config.yaml
dataset: "rendered made-up planets"
image_size: 32
mlp_ratio: 4
fused_qkv: false
layers: 12
positions: "conv"
register_tokens: 2
init: "xavier_uniform"
residual_init: "none"
optimizer: "soap"
lr: 0.002
max_precond_dim: 1024
lr_schedule: "step"
warmup_steps: 150
Rows from block 9 of a small image classifier, named by matrix and row number. Rows with one number belong to one neuron. Each number is 128 + 32 x the weight over its row's rms, rounded and kept within 0 to 255. All counts start at 0. Numbers have three digits each.
Before each neuron's rows are labels from the 100 images, of 14976, where the neuron reaches its largest size: "lies over" is the class under the peak; "top examples" is what is common among them. Only what is clearly more common there than usual is listed. The data: rendered made-up planets. In brackets: how many of the 100, against the usual share in percent.
# gate: MLP gate (model.blocks.9.mlp.gate.weight, 768x192), inputs 96-191
# fc1: MLP up (model.blocks.9.mlp.fc1.weight, 768x192), inputs 96-191
# fc2: MLP down (model.blocks.9.mlp.fc2.weight, 192x768, transposed), outputs 96-191

lies over: moon (38 vs 0.5)
top examples: half lit (83 vs 24.8)
gate.362:148109141180112126170122093156100088139089083151059143071124107095128141134120106080160180100145126123107099180077095075155105063149095096152151147151177147123100133096168131151136166084110162150072111158150127151164136175141138168148104147130078184083152161126146176161077103143171147125
fc1.362:136120126139175075134176131125101150166170147100089113150167150128116122154159185111189148113127092156111138089126076088149153126182108175062088161117108145143189113132174128132151137168097123073105162146190165103155155116073148110171146117122128095130133172099142081080142152153119164152
fc2.362:104142181187131124105095167171110071100153169157076101091121098098142110177130142142125078119109167115133093154156146130179162129082104138151164115167143117154121124182094100135165154012090111119114057127131088114129134163161095168116090170069111119137109127106113176144111114119092113078

lies over: planet (68 vs 22.7)
top examples: rings (68 vs 33.7); half lit (65 vs 24.8); ocean world (43 vs 14.4)
gate.167:098122159078082106095130150108190177146110177090081095082147168150123076097189125128090075108125149135149090144135180121118100114186163108179105165177162143083148098175131146151145171082130128121161148154128103168166132135181130161156157089115124131170153085115107085135144144137094110109
fc1.167:080140076085142181149097087106121140117103081152129093092110140095177142092176061129163144111158158069107094095078154174108081185185083113110079152105103100157162171114089111102149132151159101134148131145108116133096136186108176117121146101166073115149111163089127194143077090149089155169
fc2.167:119102133135157102128118110133090159087179181108196135109133123145148090064143070080148163147111092115193110170092120159194162145149148078129125134079169122112155130133098125136135097149172130108083074153136107104132105150116100173104110092134095137121158142164119133107147096099094175081

lies over: moon (27 vs 0.5)
top examples: half lit (71 vs 24.8)
gate.257:114119146169104125103074134120134169148149179206114106104122079050152058102087101162104065132135145170103190144106134095125130129162102161091082092089137091139147115081200156104131181112174145111098119130170167147093148122071134187151126085125148090083140102075088163131142133146124133081
fc1.257:156140068115089154105193186135146134167107122138130100156133120115110100135101137121091092069158164081165123086076110119104169132117101132165143097154147102126166131174195153166171133122123059135150129157107154144128164179099126136125104202075097156139069109108107143163069062122153144135
fc2.257:145141169152119156096156154120114096133152109166116078130136109119146141132144113155157078095139160126144255099115146133120164154113189125138115087103203084111109125058122132111156164163127099093097171141157112067105149142157146171124181143182108099117160125115139124113120154152087114091

lies over: planet (90 vs 22.7)
top examples: half lit (99 vs 24.8); cloud-covered world (35 vs 14.5); cracked ice world (33 vs 14.1)
gate.556:153201134122151140103111170158104152180166157126124156094136126172156114163182121105176116180156155127128120148111131101114163123166139129137131123094138127161122122152144165119067139186118188137129120134089100074127121058093124120156104112147103152133155120193147123046143087117186101158
fc1.556:141148077121087125108175194081134087085138086067175099135093159118155127056119126083112101107181186140083099100092107127124080126141167173145129084092166129153119089086145189110176135093146072139129157135151166119071159144150145134117157169094107160190077104075088111132150151176152186104
fc2.556:091168123155090100091148118185095123092124188179110198138112112129145166128109115147149163144066096109165039128103090106154095175122064156159152173150143095070151110113145121108109082109118167126134117115112116113119117096158155159129102125072090135151095140155166085139116156180107169149

lies over: ring (93 vs 2.7)
top examples: rings (98 vs 33.7); full (93 vs 25.3); ocean world (68 vs 14.4)
gate.124:101129136093145109110213106132127143154078100173129148123121089196150134175157076141101098137139142138184142107131123131144148174120121094146095111093132126097128122090154164100159063106112114136141127083089096162119097159111168125124072161114064131118102134169077135085116058140154168132
fc1.124:101125109111096172169084181127141095111103075115129171127139150073135119113088096128087128115149101133082102142065135095106142141132170217197128116114165133156103141143111096134116151160111088114117094146153079131113132089137063128127082134134161185096173145108134156108153152125163091126
fc2.124:082095134108135127121148097167127127076095131110183159132152101096089125091145088162059132081094132091108255095139143096135155116092139071102106135165135144105184100095156148135119176111143105092102116132116147140096118130076153098104116156155116087176095138186101116107139159135130195134

lies over: planet (84 vs 22.7)
top examples: half lit (90 vs 24.8); lava world (62 vs 14.7)
gate.312:101118129121116176157099140123117124134070150163098116124104122123118154128106180106141073126138165181130130143139116102134102154142142132157136128059070138110074179134084144139059065137155102139124064130079097153111124118136107082162156095156071111083110094142130064141187134097128130123
fc1.312:097177113159107123112127116132104156134170141210134087146134125180068174124140131117141090173153103110124102153069072138131166137158131150087081117085110121130148139175099146111141086112104146143139115120081000089172074118096134091120134106163184167103146105129149078130134075075095140148
fc2.312:153127111129109119213124054101182146170109127091064118106160115081125103161148087147083166122154151116087155127148139102134124132096155172132168157173158064083108101165160156134119142188141128089132125150161164140115142129107134190105064115099093163173116117167048137122078111220149098089

lies over: planet (93 vs 22.7)
top examples: gibbous (97 vs 25.4); banded gas giant (32 vs 14.4)
gate.373:148091168128179135087133091199116148120096104138129147136169106158151116154165164142124190115130142170144182100165137091193163132134106106076076102176129076134166146166145099155076083115181177090135114129109164081167128094187109089108167134169160119084122124177135111125155188109114067169
fc1.373:146128078115158192134118100159102104135102132158186107090105133149155125147153139202140126130067178122084103124097079115148100073161086068154112133137096144189156160151101071122111219121119113158162111173143167094089136119096151137184168160130178143079121142088103091149097103087057094141
fc2.373:103112097155104132090126087108078135078103143197124192151188128141130142152170127140117099111120066137107255065182143155160108102097123161096078116084148132135104097127162150121122170158105166114107128079146134119129168119114147169091146077073148085123071127151100081125197111096197117079

lies over: moon (28 vs 0.5)
top examples: half lit (79 vs 24.8); lava world (39 vs 14.7)
gate.211:129138089177119133205100097122097157173193132111095100115161155109084115149179138123163160117158167166098125133114197144119122173141135134170146089078103169070068102042100141198117118125157095150098136159159080111132090109119111123088132110148187178154123123177151085169150103093103116109
fc1.211:137074159095216146097099128124128136138100094124134098091105123111152069170185101182129107104070176164157129103090167153180123139188148146176099156134173137143127133088113127147155119142178156146108147178103082111151159128109112114151129141172108113148123101139157090100184136140156087138
fc2.211:167119110079146114109116085147101112083096128135131129100150142171086103117146165156142182156119092097098188148132103148164116146121183211114077107130137155119131161132169123103148115151137189125182082092117098107106124130147172075112187112109150124084153153135166149068181146117096098075

lies over: moon (84 vs 0.5)
top examples: full (89 vs 25.3)
gate.446:144102149115085129088144097090111114180112102181051120156101132130092099091131091163179148087141107101110099132124140119146125135105080157198157112196153120093114127070098165086117134114164078178190125121108045156110153115143080129153130119169103203055099098161164144152133167085190120102
fc1.446:099101150097094114080128106159113144171133138148074152102130063106133165184121112178094121130125115205095094128155190156136098133088123172158139090127093190113156204139074101144153114153138117159124167108116094109122117112149109115146117108146096201158203092118159155148168159153156098145
fc2.446:164120115107135126105178167109127136123113117156156125151119144147145115021109110126145111104123113104180255090135104109134119107122148085108077115109117097153161120106169072154156130150121154144077103188090153106163103088141126106087102151124115087116135157090097154156121114137081092173

lies over: moon (29 vs 0.5)
top examples: gibbous (67 vs 25.4)
gate.720:118150171140074152143120179150112127153180149181064156156091157117105115102107109184143122135132147118118100079042130076114095171125119163128112083112171119103154139087154072120127151110136082152135105108137088116055159172154115085106107180129119155085157128136140101110130112066146116112
fc1.720:103161047111110104129150183094135161175104179174132139148112124105169115157127110065069089078108195165167120150123120153119110167103132191113142120103162155095136187111147186135132092159184074170113139032083175133123102153073133094140156153128073105200091038094161131061096126150197148069
fc2.720:158091118150075140135150114138151130145163120127181180150151183130138137066131121076134181136120114085116239144100128071193144129175106081130143152097090135155124110153106108087116091131078189172137124149065141080132122148228156083161084154115150166058214112135105094157182139128117135153

lies over: moon (55 vs 0.5)
top examples: half lit (86 vs 24.8); cloud-covered world (43 vs 14.5)
gate.298:185087111172153165098085161119166112137153177127073162166174116171096091128160142179087136071132088147162139096069091142138109162167086095172109128097128103094105098173114105132082143129094120154158126074169109168145134098149105128104102117125131088097145074097095171171114115160133118168
fc1.298:111124174146122122161096154150088108055088175115140098072172146114117146170143101119166161148109096163093147194147108113178101076151100152136066100087094156128179119106141152162186106183082144098189136116119175081133062105167147145145103126159086141144167163171139135184155090112122140101
fc2.298:150106150175078119134108082115116153060143172131111110170150106141053136126105122121133097137121067164075100161161169153147108088113144134154059140171131185177140132184178230122150130100088098153114091165144122085166134114123091079110098131126183170131133166068135073160082089152139084137

lies over: moon (44 vs 0.5)
top examples: full (70 vs 25.3)
gate.400:073166113146129110126129143125106177197145089165129119122137063163104093148082127093146166155184167097145094151160129153076138086101087145172107092099125148149122171147101166121152126170186166169125180092160140129113163173089141112096152104166144088154110136095084121084110164149142128120
fc1.400:085142144137182069104174143132084113128086164064146099147120138107149150137094092142080163140174174181107173134129108101085083105159134133117150181130136111135179124090138159102145181139126110154113194094139176150125125135121156086140089163113156118131159159123110137140166134148102197179
fc2.400:079143124121129154183156078188105118108106114184150169128132156121071103243109167099102082169131131153117079114171114090087130065126093166100081148155105041128085113178153115074115077177080153088120104116080133135134143140162107138149128174149133118197156146135135130093118163123095098102

lies over: ring (28 vs 2.7)
top examples: half lit (79 vs 24.8); rings (75 vs 33.7)
gate.419:136107097142124130094152126090111103156110077121160090110126127060188073110127135089181142133116153046056096118068138077165140083169053157108153103155106133122159081163120143124175150154092091122118174063110189156144163102145134132170112144161157122112058161135127125166180160098091152148
fc1.419:119105177143119126153093127120082110098116127083194180088120090175119055134113144137121122165180163147166176186131096167120141099176120149102161127160173090135112084148131083102086124108105125184079095144095201152077129112137197150090111093125146079125106122093178110162109150181112154140
fc2.419:070107145102162095149112175136156135066070084101088102112092119113130148249170157111170136077163162102163065094076095097088140089153140090189167166163151108154100150162116151139066110085162119132141138133109089117129120150144093092130158112076077138122110132121148138124111125131086151115

lies over: moon (31 vs 0.5)
top examples: half lit (100 vs 24.8); cracked ice world (36 vs 14.1); cloud-covered world (36 vs 14.5)
gate.310:107063092134111119082132121121087128137111173144124123122087163096097069101176116092129091098125121097086098136145149094144102132162114160187142138088128061149082132085157073128136092152135111141092139119154122151079113063156120115131107069097084131082065082083150130143112129093094113127
fc1.310:083124114114089207093137132145147123162129112088140110069169119133099085158152114127153071097141103146139132128095141096151111118094162141131140124132115147108179140131177191076153146080086104139082113157122110172166159169169097112138128110114160189147105107082094191147102172085153131045
fc2.310:162118149141134142100086108121136119183136105077175112118152063150034154133078099114088126152109126108132132159094128199118117121100095108143082164113086192066130181130069101103135172117192107102112170116097119141169134167128152184155181102129118081131068168090140162121138108126134143097

lies over: ring (30 vs 2.7)
top examples: gibbous (68 vs 25.4); rings (64 vs 33.7); ocean world (40 vs 14.4)
gate.417:159127114145118177179128077163080150116099164118109136123082184131151125096098090108118081132147193162140169117128152186115147116120158082142166160165169060159148155157151176155092204073117135119065105106154165149146104129154103136142098167076128161113144122125093191120055194139112170123
fc1.417:152085107193135100109124120115192084120097132096097130072083124134110076107126172158119180097171080092113126118150095107137084128126136125089103139084180159128150109190139157148144064108109112166129128143079120090114128180169150101141169088128043111171118182158141055157132096147153175137
fc2.417:110130151133127124128109089140091141168163170086105099169131096125147144060148117110125068122086169104192075113177160105159097099179107147072159103151134110123126181081106082142151131095072141172093126154120125129128125111147160114175112070104150041182143115133122171189104135180148122082

lies over: ring (28 vs 2.7)
top examples: rings (69 vs 33.7); cloud-covered world (34 vs 14.5)
gate.462:070137059156150130132079081161129068094088136178148134135144152105148144107172117112090151139116150104106130144136112129103176122104125156120122116153070096060156090135115134128102125138099136149148111174179135103155103086134095176145102172150095135187115160093156139133095161095145168161
fc1.462:097087115156101107171162100112126116157125109112100087083071169183150139094127153187148116104082108168064117149117108158183099148104153077069145162126083120120140084143163169089169108088119135101168070103149102165110090167137085194096164141163151098075184175149078092139145142089105103154
fc2.462:165134132145098160102113125180073075154127136105080134164120136137090118152106090185135144152160119112110100153153107133154148142124148134160174171177103159174124168109164120078139114143100157146157192096077102165135105187083158121063229076112113164096075120075129117057102164097160071136

lies over: moon (37 vs 0.5)
top examples: half lit (96 vs 24.8); cracked ice world (35 vs 14.1); cloud-covered world (33 vs 14.5)
gate.264:180131142131164152115097132126085130212119089139142078140143105150158080078094099118130126065072085116124114136101076086103098112099092152183158138108183083119131125084096066090100085067180078138100171140135157181109165087103141199170091084065070135069155091121125186162151159110155113074
fc1.264:123088144102168085100057105095140138168097153084115088088131135198104069118132078159137091092180102101132124132119155091164068112168124106176191134112127128098164100077116124152156143148120132096129090082133165178098162145178117183129103177162121119128111078091130118077106173169106085168
fc2.264:152076128149099129133102140177123127090087075116114124117103147087075170067141171089139130125145167125142134076134134198158151124179067044125183129131122181141164140174072113171139167092085177091145160165128137145156137169105153109090147096117108128080101151181128134123136138120069131141

lies over: ring (58 vs 2.7)
top examples: rings (91 vs 33.7); gibbous (56 vs 25.4); ocean world (46 vs 14.4)
gate.571:162115163134102177176141197073103144115144097195096116130099159108100116166117113138116088191081167147160151089062165109091123094170113149140121108150070115154155158136137150106072162129105111153131100145146121133134142163154112134122126120193176158115091131118094158127098138147125115111
fc1.571:064124163062142116089116155153132112163189091114173120138164097139105125109195142145114138163173099124134095157112132089131086107118082137085109121133126126105130133121161069152107133110134152103072148143137147164123161098142177104108148119063136148105144105152112083199181115131110147166
fc2.571:095172120137131179121111197143134121108105168151091121082183163106096178189124096166156159151123156163164040118079111074115135127124161083133117120146157135150111142139131167130089099126115132135149121124117128140204124230138130102141120114131146149126111122156155106105130161082133139124

lies over: ring (29 vs 2.7)
top examples: rings (70 vs 33.7); gibbous (67 vs 25.4); ocean world (41 vs 14.4)
gate.119:139119126135197122152137149078119135142140131135117101133161116190125106140083107085152099079122124117108135154154118066051079132166109106154167192144125093113135126129083199128104124117193059147088084117149164111101173128146141161135147080086110116133124089166087115090119078181183176172
fc1.119:156101146111161106136159131186179168049116151103153128141134141137113205130113183172160187115088174162145173116124098088123136086136188177117085103123175144159129172143068127120121143105150088181101159114180053154129141071091112113088101146122184116083186172085174095115151130081088115104
fc2.119:145122115113184113101139090132113090151112119114112147118153132123162119000142128104132106118144137135121246137141082100140118147107092111093117157139100145092162083111133118114110150168117125099174090173079123050061121119127135176139179135123116163158109121142142160117123130146132124098

lies over: ring (61 vs 2.7)
top examples: rings (72 vs 33.7); gibbous (67 vs 25.4); cloud-covered world (35 vs 14.5)
gate.136:122106152167121195086086092108114125188099140168133151113073111103118123129139114079090101153085151159147178160143124100093186124097166122044174107151123111168149132123146187156174152076088098140070178088156085043095119089160120123139139099116178065092090109141081105159082135141106115132
fc1.136:177111104119138115112077066113093098096133133129073168157073132125085166094063171161160169201123096133095152139143177149094152168148158142144197162148078157110116127169089150115144158103101132088148158178090126141074138111120136140118081101129166079096172184115089126153087176147147118092
fc2.136:116088096142097164194093144133122144123159178153146106140147118124121121239146154098159117168097174089144026128111112108123171100102085204190124097112128119130117120094203122150101102190132143148083071141137163126100163155131101100105182147097105143123150121116113110092133100095128120141

lies over: ring (50 vs 2.7)
top examples: full (99 vs 25.3); rings (61 vs 33.7); ocean world (35 vs 14.4)
gate.583:147151151183148110086124133131166114177109079081115096086148183173116107145150096081114145164130115114087122168183106161145078127103135130143170187150163111135104085183153177092127078116173121067094086093118179098151172146146142099132169148073109137158095127101118168110123165145152142095
fc1.583:152078132090130143100073135131174093105137122122125130162114142069182091155104168155071133109102097104174149143116170169087163182110102123137082074072114123140170171148079062149155172141174077072149122133134134076069144147109068133110088113086085099132175135127138192176105114115148098103
fc2.583:096107112088103118162111063132102109100093122097164109167154160115149120088162139093133135202168068155085162139161144118144142196155110196092147077140104121153141139110114100177078209112118091122115090141130090131083156120135115079165084145188146072111179127173099092159151097126088142115

lies over: ring (46 vs 2.7)
top examples: full (71 vs 25.3)
gate.328:151122090131102100167133113073084091137165181109112116146085141199144083157083112145100128112116165109096166100138083146114140082095152148171160201144117139150161131121203126161147182155113098126089099097124090143100182177136100104143076103125148158164063150171151162133097089127145182113
fc1.328:099143168138127124069117175134076126158119117144159096084204084087194105108188103135092128120170123069135119121117144093101140136087081154146168128150130113097166122123094112120146176116127107143102179110148194120092157082092191153141163121124168133178088167122146075149105140156114170070
fc2.328:136125093137168098086090069065147123118131123175086092116121110140097113101173150111169099095120079137171140116151054175210115143084106082104149085113172174106085062142065169168168116152155128189148150137160158128124150130099117131131147113100086105123093084099102150119176135171119131090

lies over: moon (65 vs 0.5)
top examples: full (100 vs 25.3); lava world (41 vs 14.7)
gate.665:112085188167103078143098121134104159125162164056153155152137139148134051169133130120101109113096061145148150127135164120093138130125094085179182130139165075110103073116133099149118109106152177136082162093132141146080154106094159166063145139118128083097160120178141131106071174120138150079
fc1.665:106074113099082083107112127182109124173132132094158116134168156079158157110117121171140086106164158158179120131142164088162142115100104099083149098086123089118121136161073128145158158161145187124195064124149146128162171098159179147137126160170114151142133178132179152158071087078108109152
fc2.665:163123116126143104109198134075123108114176113094104185129136157085127187220099119150072131118148102110096071063116104087088131138118150177131151125166083137185154126125124138147119167094155189110137090128115139156116097085163155073132156189159142133140137169114160150170081174141122159207

lies over: ring (56 vs 2.7)
top examples: rings (71 vs 33.7); full (56 vs 25.3); ocean world (44 vs 14.4)
gate.67:114095155111092159169199167161160138186085113082160105181108164136155100145117185124117128145148176148162094079160111136147158123093177152089169101136108083113083116120153131152120078141102159173115191117152119103145163132081132071168168098117143171156169129118117153099105155146088143158
fc1.67:137165078161149121127117141184176162186069131147106145152114115108142151123156078127154092136161166115132083181166138061111124185078126144109155109113109113109171150105075155159126143132159065196085202085163130146157155072097085111120168090096102137151083162188181128124135088106128147105
fc2.67:116123116104142093107144086156137125127110101092097130122106110136113158255136144135137123124160104134122000172136146134159098143123131135157090085133182146161119155141155116141171057153134122119096081138094101110118114136173103097163150132109130122117111158087144143115127087130095124094

lies over: planet (94 vs 22.7)
top examples: half lit (76 vs 24.8); polar caps (57 vs 26.6); cracked ice world (38 vs 14.1)
gate.160:094129082114145170083158159080144133144132147119067124073139089122133132121069052134133145144117121166145133099132045155152159132150114165094137102114149129125101180135183109054114108163096158078095153144094112155113087149151149171138084162133111160123123125133089160128139109134148117132
fc1.160:169184152148185170145220072141122150119083121132128105112134159152149168098101135150136126147144144208134140067116070139110167138158176148148116141096111108131114135125144179124087130158093136150108103150135149129149074114137148111172067157189087124128175098164132134073125091096134105138
fc2.160:124141120148167126179099159053142121139058088162077124106153109152073148145159172175152169142146105125165142132172104128113136059119118162141154117140138106133159115152135169185139084130115117103156100146167101149095106105090110146100090121151083185140134153146090114085113092104103127106

lies over: moon (63 vs 0.5)
top examples: gibbous (80 vs 25.4)
gate.226:101146137110105153115164111122144149136115104075125144138133177150169115140148068119113131088183154198066224061149152140145144140135123165149128076100130119129162124155136069164064135105114146157100199119118091164083120168173086069119093120150105089150130139180118141102139117158159171139
fc1.226:108096056108122106162185182169202142151109149118107127124139127120141075097124127110131213116162190164186151122089142141132125132097147173146145120117104089181096110122179092099163104144191120118124119107114099143166120127156103133123113167123191134126108134182136172107170110169068092123
fc2.226:148123073176173131089072095105145138182180131136157103170114108071056133124105123158121148124137087065133032176120089115129146137130098100143176106134116174068102118101103132115157138122168157119171153135135135113130136111092201154149126132159082152132177083074170153156078174169115143162

lies over: moon (53 vs 0.5)
top examples: full (67 vs 25.3); rings (62 vs 33.7); cracked ice world (35 vs 14.1)
gate.145:126132100191125162145131145210126184136154182143126113098118168106119152180128084084121198158157080167128170114117095113147105156162085093121160100103141094109117218096112122159146116141100138187128174147140102164156158107156091105105108133126112130169095105131177158134121126116116123081
fc1.145:180109184086198105096134089138074137111070090100138110177116108175147122139123141071085099143081143117076164098167090146119134142150149075129152142123101147146109033190122118110099091184178094100095126101079230113142092129139168130126160105121161103122149074129085158137130172148144119185
fc2.145:173113108157154131131099143170072087128055099131133123145137156110158151147152161088111111120119128168117255115127164109110098167148078102119125149111135104149144125121121142100166124110101098177124134095116094102114152126194147085140097149147166113148106119139086171175135074159100154125

lies over: moon (27 vs 0.5)
top examples: half lit (70 vs 24.8); cloud-covered world (34 vs 14.5)
gate.33:199073174160170093082082141151138132170163108099140104165093184162126132113098154087115148078068147155161143083085173134122099135180170161127125127137092158050191129188127111120170131123132158151100179120123160130152138144151139166077082150129127089178169106155096117154107097153101122124
fc1.33:084103086158193168089123118084139082097093147094152145174149125140128125100174167122122125136092131118163156175173125103153099107154084146096162176108168121134181125154078081106106167187083153160171124154179093135075139120067090091177070175112159139150085140094172123156134155150092124117
fc2.33:136146165099129129100116139089131112072047157157117134136099145066198091147091169137106158133156175134130132168136194166106160158108129146193156112099134142130163099167180107150075126186104159086071114152149120159115078151118159156167122159150088150154102125088089130103142161138205067122

lies over: ring (25 vs 2.7)
top examples: lava world (41 vs 14.7)
gate.594:200109123189164141173172171160141149069130113161129148089182142160088170144147132149185150160127140131150175067140119155071079141157149052133099121167063103131163111131127110132141142165126076130120104107100114148126141125112130115132143111142189126076125133102075079109149148093064147108
fc1.594:101112139087144147176137217128186164109118104164173156123142157142122122091101098090096063123183116142181083124095155108150130179111190094152113096148087132132154154125131182110087100133168102109077077103119107127130160099061131093201096096118132152146105098144103100115114069133167159114
fc2.594:138103085138032139130114089082151124184130089131108139107084123079124086172169135155171128163150097106119143105106138081126113090091139213154154143113112029116108138167134160210161125125152100154158154178140177174137144137105073109150115166087067102170172159117126106152169087165127126129

lies over: planet (75 vs 22.7)
top examples: rings (82 vs 33.7); full (54 vs 25.3); banded gas giant (32 vs 14.4)
gate.112:075103110142074099105163159148077114119118129175144082162073154095076148128065112073189160138121143138164135091091141139122113089159182144113166130126170194121148111186145110099139147085089138115110167106106147083119097097096090081117144122145176127169147120078137154163060135161159078147
fc1.112:175066112096199140142135121182085132072111073124166105144137131094125145170119177121158076091140112161102155101112064100140109141093084113126115152141050122064133128130136111113147092094096173092084144092140117087078176098109160110096134089116141098157145094066102066120156109119133128114
fc2.112:101194109155074069146122149174152190180172184171147157177157142169104101077096119094102169133085092146148018113186125083127106147136122145138114108074121115142133104128144139110115128172173172137111126140127094124115118125095133085128159134145093100101146097150083128122128173138095113099

lies over: ring (43 vs 2.7)
top examples: rings (88 vs 33.7); half lit (79 vs 24.8); cloud-covered world (34 vs 14.5)
gate.306:094144154161110166164187159141127126198080146113173087109086134169187133107133131132141107096155105129165147058112197116112129084116113066186132105147187172127171121200144114138154112159112124156076161095126107148110105081140085154141139086113142158136081112051100060127153113149137146059
fc1.306:132091098153152173100162141083162100198170154128093105073103140156065088133186114083159091166159164106145128149153145154162109081090085144116134129186144185157140088111175112148177150128095082168126136097140102166148162181181118163176126126130101163150126121072059138116145163096107141138
fc2.306:117150134083092146144120171128130185117179137122140155123156088146096122200115158087132178148136114144144103083118145192149088059196109130123157098108118116099078112135117184185087072105172174173106140119169190127172135119107128120086159117133163158119116068144119159122086106159173118145

lies over: ring (58 vs 2.7)
top examples: half lit (89 vs 24.8); rings (76 vs 33.7); cracked ice world (48 vs 14.1); kind: cloud-covered world (34 vs 14.5)
gate.703:089066179211044152175140107134099123171077142152180154167105133086167135096151154150110098161136124124141131100126040147073161143108153134158172135165136163087124073145106177156123155102147028074099139074135079115115121085194125099156115131191079161107114136137163073120139126119164117098
fc1.703:141131127136144122148146151058102165193073125176145073149109139160065133107167105156093161173122096110140118145163062149108122119157047167147159097118153129149122150136059122110123099138092147110127121154124151140128071159200093126148173118098099125157106137105186089109094140118168151121
fc2.703:137078116165102122079086089122152109040082075123149085180145121132169155220147093083144191182080174112125097133119121123139109183146100066066135153129176139130142142110127099122080099143130072136143100168140134143128114127172135089159132195118128200129153164139155152112117096128208153154